Weights of a small model that answers yes/no questions on an image's attributes.
Model: encoder norm batchnorm, encoder activation relu.
Training: soap at rate 0.00096, 36800 steps, batches of 128.
Data: trained on pen-drawn characters of a made-up script with 800 signs, 98750 training examples.
Rows from block 2 of the fusion encoder of a small model that answers yes/no questions on an image's attributes, named by matrix and row number. Rows with one number belong to one neuron. Each number is 500 + 25 x the weight over its row's rms, rounded and kept within 0 to 999. All counts start at 0. Numbers have three digits each. After the name is the row's rms in percent of the matrix's.
After each neuron's rows are labels from the 100 texts, of 14976, where the neuron reaches its highest value: "tokens" is the input token at the peak. Only what is clearly more common there than usual is listed. The data: pen-drawn characters of a made-up script with 800 signs. In brackets: how many of the 100.
# fc1: MLP up (fusion_encoder.blocks.2.mlp.fc1.weight, 1024x256), inputs 0-127
# fc2: MLP down (fusion_encoder.blocks.2.mlp.fc2.weight, 256x1024, transposed), outputs 0-127

fc1.727 104:439459502502519505503502466493547493464477519461528455451471499529519479489517493506480505470516505517513511464487517457499515493471501474519468521499463455492460516490539523477523485497537533489541514490502457474473509521435476486503522486491534525496529459453507510527528478483449504500478519482451529491510477526515524488501487469465487528512489521484510472497548548458518498525540
fc2.727 103:520509525499464481538522512543500536466482527520494516556476504504484485491527493492486514536478502499460515496529481490480471496453479508547457478518544469478521511501501488509508490535502463501510526523538446482504488501527500514461495480512478523476525482503525469495467551484495567531504472512502537478513533461489482533484551524531508448493477458477482525473481502481478514486497
tokens: "a curved stroke" (62)

fc1.764 113:470541489487461549526491493507504476492460523519536505518477518520542497534514463512514444489472477550468483481520496520503491482521525534491480492535478466510516507468469495523514490498486515508486553493491543486506552462476541460473513492498467509461469483500519482489488526469540473501526550541493460500526480465481508486509487545522516462489508558500481531494501467527500508499487
fc2.764 111:466505501478454520502503517459482517497487481532518512477460423506525487493475528464498497513546553498466470499494525474498493523505494489485495495498519505511480534530488508513560515503544503512493497472514526520521504545508522497509520557505534518512475446512521492529494516515504505505466531499534537501542525521471468531551475526486513486489505501463474525506458509497473499509507
tokens: "three strokes" (58)

fc1.664 098:491512510522498541507499480517480517480515495514488495522477500453490488537490471498522513535470482505458496525519507537492519556477492517512483496477513507481485457508488555516501543552512521474523471478493477546509473555486530511482473496522503471486499518468499489484508510526531562457496506505477479513498487519515544431498496514520443520479476539564467460531531500536512493493555
fc2.664 096:526499492521519451477525543467500526527546494484503489495498453500494490583466520491509506501496525545496478520545500517485489484536498506513493489501537521465511567481506485508447526472488465544487514494503509510519465500502497525514484531515543506523498475477511520447494490490473470517545512511492512514485530509452519499487544497468506517510539509541491530512491524465485492532503
tokens: "one stroke" (59); "thick pen" (33)

fc1.666 111:471520534499489479475510512477486488493495458540508485465440456539508526510483513477538473488510488500510411487524485481535497505471474528530458499510518536486475499465478528516523539529492503465476482507533544513496549537488511513481496531457485511468494482474522495484485521553529501510538530483522508475518509496497499479453474484490498487510479496506514467472513469446509556487511
fc2.666 103:505508514467521474487509497510558499513512526471509453473522519513489528540522490460513509528510511496484470508480467552471487504516520496513491505474492449516532516514514487469490486481475486488433485506475471473479458490518488487499507500497478511571481531504482474492518492486417473541471563523542506529515501473501508565503482505518554489473479531465518504517495502490536472500506
tokens: "a curved stroke" (67)

fc1.323 097:501477449509467518508433512491476496489474503508519471504477459493506514504551511465524479522494529509480468488534495521494516513473537437486507499529499496543548541514538510510512535540457498498492459541492516478462517465550494482527464522501513506466537521491463514491482501499465502532485481518492514466519537525471563500473497509509497503540536504498544509471459494487475492459472
fc2.323 104:520517503523556485494465474534490491496521469491505504498509479505495515487500494553496470482488503525488496526497556465497501501491502525450508489491511492464474510495479503505499521508535497454509515462497517484519454526490492451493477493472487468517466476499500491471492521549491512461548522484538545518495437518489475517461498518480518518471559510483435457468514508507528528498493
tokens: "one stroke" (79); "only straight strokes" (14)

fc1.539 097:522482520486442475505479518506559485452501503505504467473522530513484504450528503538540532519531498486510469483474535458496495454492514475507519522538489494512510463490505520486502507502533527509512505492500508449485484520487514459503531473522506473449519497516504509511474505503471494478469502505500475521492512516503505516499477490521441522503506435490474472510471487507502518509492
fc2.539 105:450481514531541522542460457486483487511489498486508518501534520504518500467494475490503508517483497500516508533475486478470494491500486489529498505481514492501510505516478485525519470506486469461462501487480509483497460504482499466510477491486506498492555523498458524567477489514498494561508515499463536510530504493518537488475484511501500507449489543493518517504478502522481522455551
tokens: "two strokes" (43); "three strokes" (30)

fc1.297 101:467531522457499507484580556514474543516507526472499486485533469512480488518516453512546497484484459492536524520494516522517506484549531501518480525523484497495522506488460495546451513484535505489491487496498480534457511532501497500473525481532494513491509506442497513493493491493537528507463477529509479447514505502505523531508483526498516477512512506527506511487454487551487510471515
fc2.297 111:466505494489535505529511469510527472481449494470525491471439476514494474487509495508514458497487479485467524532497478497490496490512536527502458474504507521534497542435536537497518497509469494480496513485482494507504461501462482506497505496502502510504501492496528487473534483473505466480476528479454534534501545497513498513477499508497476535481471493483498493507530521449502479520471
tokens: "two strokes" (70)

fc1.561 089:469516507537517505489455514471502512471512501465502485501497501544480497480483481476482531501461472538484512497498485471506522525509499518511517514507547472531504508506506504473498467525528499536454525476528507525460521475505551468470489522519493542493471485522532522493527525492510533498540495502516510501489541539567517492501494510499503519440517513460518498514468484476510451468518
fc2.561 090:509532498505515470480527532507486469530469488505514485504531520505532504447527468519480498450486528485520469485536503532527466471457446514507496517492498528495508502534484528440509513510493497458488544541501533448514465497506517548537526503466501528482478526487483465530535494449487507513465481521503523506488492574524495515519509501460489491481481511502501505507512517535460521509512
tokens: "a curved stroke" (50); "thick pen" (27)

fc1.241 095:523516497500492535517545495508474506487469488449472503512520485503447501491536470467526538484493450497502489507511549546484507495482449508511562499500525486487486517509522453585485453544496530515473514499518497477497520507522533544469523487509483506500529507513531515503502493473493516470469468476561522505520482501504529487526474530518480488510503494516485503523501482510468560483507
fc2.241 097:534506487466475497512478498530522544454500490540503503517492524503467526509522562514489510487522481501501487584487557477516517478527501462496455461482484484493476462502495499501540489496511524489516522465453463513471497498429524482469514474505489488491502497470499499458475512487501513483529523535510517482494519496508471514484578544501495518499542469530466513490486471518483487496465
tokens: "two strokes" (76)

fc1.410 104:476480454448527514506462540520496505529505481517512468482469496512476494501498504464491478489505501528474505466496496541487527473525457512496498473544488465506485458466547499476514466522515530480511514501483480501512495459534511495534519473482485521501497496515525552472458484503516535514486528503494527497482500474524486490527513458464493482500501470477537534533434477496543502456463
fc2.410 097:511475531519510512496515512471465502517532505461498532554445515531499512489506536487527481490444502508486523506482487487506493489499541475541520507487443510482545496483531479501491469501528484427539533496484463492494496503520478495511475490495526523534507547504538465463527532513490500549490514481545496493473492517495519541473445478539443481483523523517529529464444491499481493502481
tokens: "two strokes" (61); "one stroke" (12)

fc1.75 105:475505488520501511490532534509536502493494488506495585490520520516485537499437463463456506522479556506494508449505517504484465516537496491477541458494522497496498510535494537493517508499484510463486491492526475481486503480472535492515519528489530498533474551523480514518518470495508455489466491489506502559523478501478541480473466502510538478489497507496509453502515479506502501519455
fc2.75 099:490512493509488508536480497510524535516451498502504474533514525503484508492504488486521473476529460489528545510488473501503515485480503507539490472484482492486499468482487511524513480483500515487484542474453525495524498552500473514553469494519521510476537491519512529509525571520534509470504484526480515461507506560529459500508492501524485557535520459486503532483450539508489466503492
tokens: "a curved stroke" (51); "two strokes" (21)

fc1.377 102:470468517454474487471514491492489507508489523538464486516509498513484511529528502508448539506485516462494437488525512475508483513488488549515501501511533482522519550483489474494500557522496527464509500499474513482521521467493548492512475577493513496523520500517518539512485478475496520471463446498532491516510468512460450520496469475526504489491525535458529474493489520527501503512496
fc2.377 097:481502486547492538556482541543477484493493508511484470516493482493512517505517467473497505450461487508505475499471488477481495552504522476486475490488487510467468481521511544515460483534492482484501474491474505527521493502520499542513529468457494477494517486517515514478519532499527482512488512504506553516475501480508475456517476542497536518513518457488497525501505487500529534528484
tokens: "one stroke" (27); "thin pen" (23); "only straight strokes" (15)

fc1.184 100:450490529483483518493507529473520488508529511524487467507474539464454527491506433516493498476543501541499527517514506470478482527492494526503485535500503486498510493509542522489490493502501503494499517486506451471477529518549536533524477483499506512515503515562487494510503512510539519504494483497536518459486498559417480489508527501474536504510454464525540505541463534480548501497552
fc2.184 100:537529498505515473521469477555477487457481522510484519506531528512516485499546503449507528528510491507478526506522520525497528529506458527517485521486536486508481481483482493538542499461490475524495509442509512535502473491517473512435480515526483516478493490509474481520484477491487536459451507530544499508473472481508508522505511481528491491473501463492509504498464460516496516486532
tokens: "one stroke" (43); "three strokes" (32)

fc1.114 095:492511501500483449460486485496478514481509508477515479513517464497494498520484461519479527496523529479504501489507531518510506539467480517538506554500496547510517496539527489496480482477529495512473479500540539534496513483503502484513533483471490496443529519505497516516498489476518451535482523544514485488480518572511519503466540507528496488524512431450505460448535478524459499511523
fc2.114 083:501499496476481469474489526518447506526509484498492482483451452514532480509510464525479534514501489530503528552467492482509509510550485493513504488507470557534528508511480463512530546487511503520530548509488502467501539486555481564527542522517514496547489529470469505436496481509502488523529460515503528481535510450492465476497480519517541500520462508537469511527522475503516480522526
tokens: "thin pen" (72); "one stroke" (12)

fc1.330 089:516475476473482483517509511535452486525491486483542497560485496498468503542490460494533512495497487507503481544485509517491521535504429485500516488470510475505535498496452520509527457483516527532528527475515483478504454466555462510505490525506447532506509503474501522467540517493474507515514526512520510484458487540448537507516514476444530516488522450520471509493523467526499463488515
fc2.330 095:474519530506469499518509497502505479456441504511484516493505469483535484541457465494485543545518483511499468536498472479524488503501448513491483526556518494486477477530521471489482536486490501494491554469479457474454475495540531493471522528507530486502521547508503454493479477484498488528532494510489510524477516496498482502529508488490495496469501548492532471491563487500484476511474
tokens: "a curved stroke" (55); "three strokes" (32)

fc1.257 105:534488524535558519490452504482463534492525459483522535522525546496514508506529520498514482489513532504490490520521508497465518521486477516476522517495509505446499526508466520527531528493479546500505511458485529485516520473519502491521529513512534471540481478469489442510448510464492541495512495506478507516478483525543492483518466458504483486479450476468491449507483518531504504528510
fc2.257 106:484476517525499484519528501502515543533480482489549472536492487500511470509496549443482534487502433522490485508524497487505513532469479504507552504556471492513517465513490492490469448480486489510547519540509528501488495488487526525504498499520519486475529509509539487539498495526483471493486507523463492508493497515543533559497519477453481534553523532453452504505468504495506513490538
tokens: "thin pen" (57); "two strokes" (29)

fc1.117 103:477453503491497490515499519497501479499514460459491458505518491465510509502516448497505484514498493499543505537502488473473523477515510526474515488564489521522517511499464526518488521505498525518453560510533526513493489480506520463504511515553515455550507510451448502465497485517558509473487481497477491516470525478526497518531477493500495544442530538547498508511544464471451534501516
fc2.117 100:541474457457456501483532524511482494505573529468458537489482492482488476519456513514511547500483481489506481496530531526531483545483506508521513502485504545486532486552511467512516511513495502497502495513440507466497490488497492483511515440489526554512523462491526471462517465489475508515499469524473454506546511490535510524537464499461531503493526475470474516513535499515514522445526
tokens: "two strokes" (52); "four strokes" (20)

fc1.277 111:507475547464496524449520500556541532507489499525532498480492517502524419527469491553465516482502516539515505499494535500519516502499510510487484497526501522496512479463493485467560519524528460497475506521544451462483517504524489481520514480503517501524466469488474523493484479527484463542509462536490555496460510475511505509540505504520489493504491539478515489532535491515553523503497
fc2.277 107:517533557512519463503495486506512527469481447509503528512523513470468508508540465478464513543459465493539483535505516474478527499516539469508511468498530481513494509562473517528506511545496507502533461496504528454505523489482517536475533515535498496517492480477509455532466496533503489527508503504516539505517524507517486484478509446520485521512505485474512492530465520486496465492510
tokens: "a curved stroke" (82)

fc1.345 103:496502507502541439533527483471430504438498495507515490495511498482516504512497478490536472501538502490453456518488506461488480467532511485502512490501489540468497505489488479500499505494504514518528475503487507512511495521510514517471531524465494493503502519482481486533465451494494497512541482484454467498473469498479489472443505526499479459509502508516523531494511524501489562495447
fc2.345 104:476483504482501455432513468508495512490519511488486486504520530491499514514504516497503490497426496512465457435490510524490489497468486516526487520480482569505488525462548471506492496472508474503462481510506473471468472465544497449484493487480439546509452477494502499524536492514484543523500467490533477500496497501470502502508483519485550496554508520488532493512476468490515504490507
tokens: "a curved stroke" (69); "two strokes" (20)

fc1.483 111:499476522487500501517510489492505535545461499522518501511472528533507503488507538504474529539506515458521505471460446517515490458507505496491477484510489491466487495469540499447492503469472457489502486526471522461474511507487476478537469511508512524485494449523503490507479483476490467510514517531485514494488486560486508477528534468483535551477491519514516486529557485548520468501505
fc2.483 109:510533464503533488535463524497508519498526524508523496525484490515499527519471480503541502475473513477530511483553521490524502501520500502490527504507529501485517515516446476492493470479515507469504493484493491492532511484494513477525508480537489476497487540482524566548524529491489436492486516431518516488506516514521524539499512514545515493529501517460533462493489502526504525468512
tokens: "three strokes" (78)

fc1.63 089:479515473514494469502518515526454478474516506510493470530484491505530521450518497499453497429500537480483495514525468501496512522536479501495512518513509491444463504520464536517442506460485508477463515549450485555443489503516510519483546524472507491483474510482490475458516488542473481534448501521501495451492552489506483505506493454515506547519507492484494462476504485498469502500472
fc2.63 094:491470506479546486520531510506498512499484528519449538489483522455498503498550503543455513487531537536513468475472516503472492494476453524490524522513489529464512506519494522543488505485526495504472469496513507497505493547477472507516518489505512487544497504495520503467531492484488520525541470518461494509490503486513499508547489486466513523455502515530486510519533466501526473493497
tokens: "thin pen" (55); "only straight strokes" (27)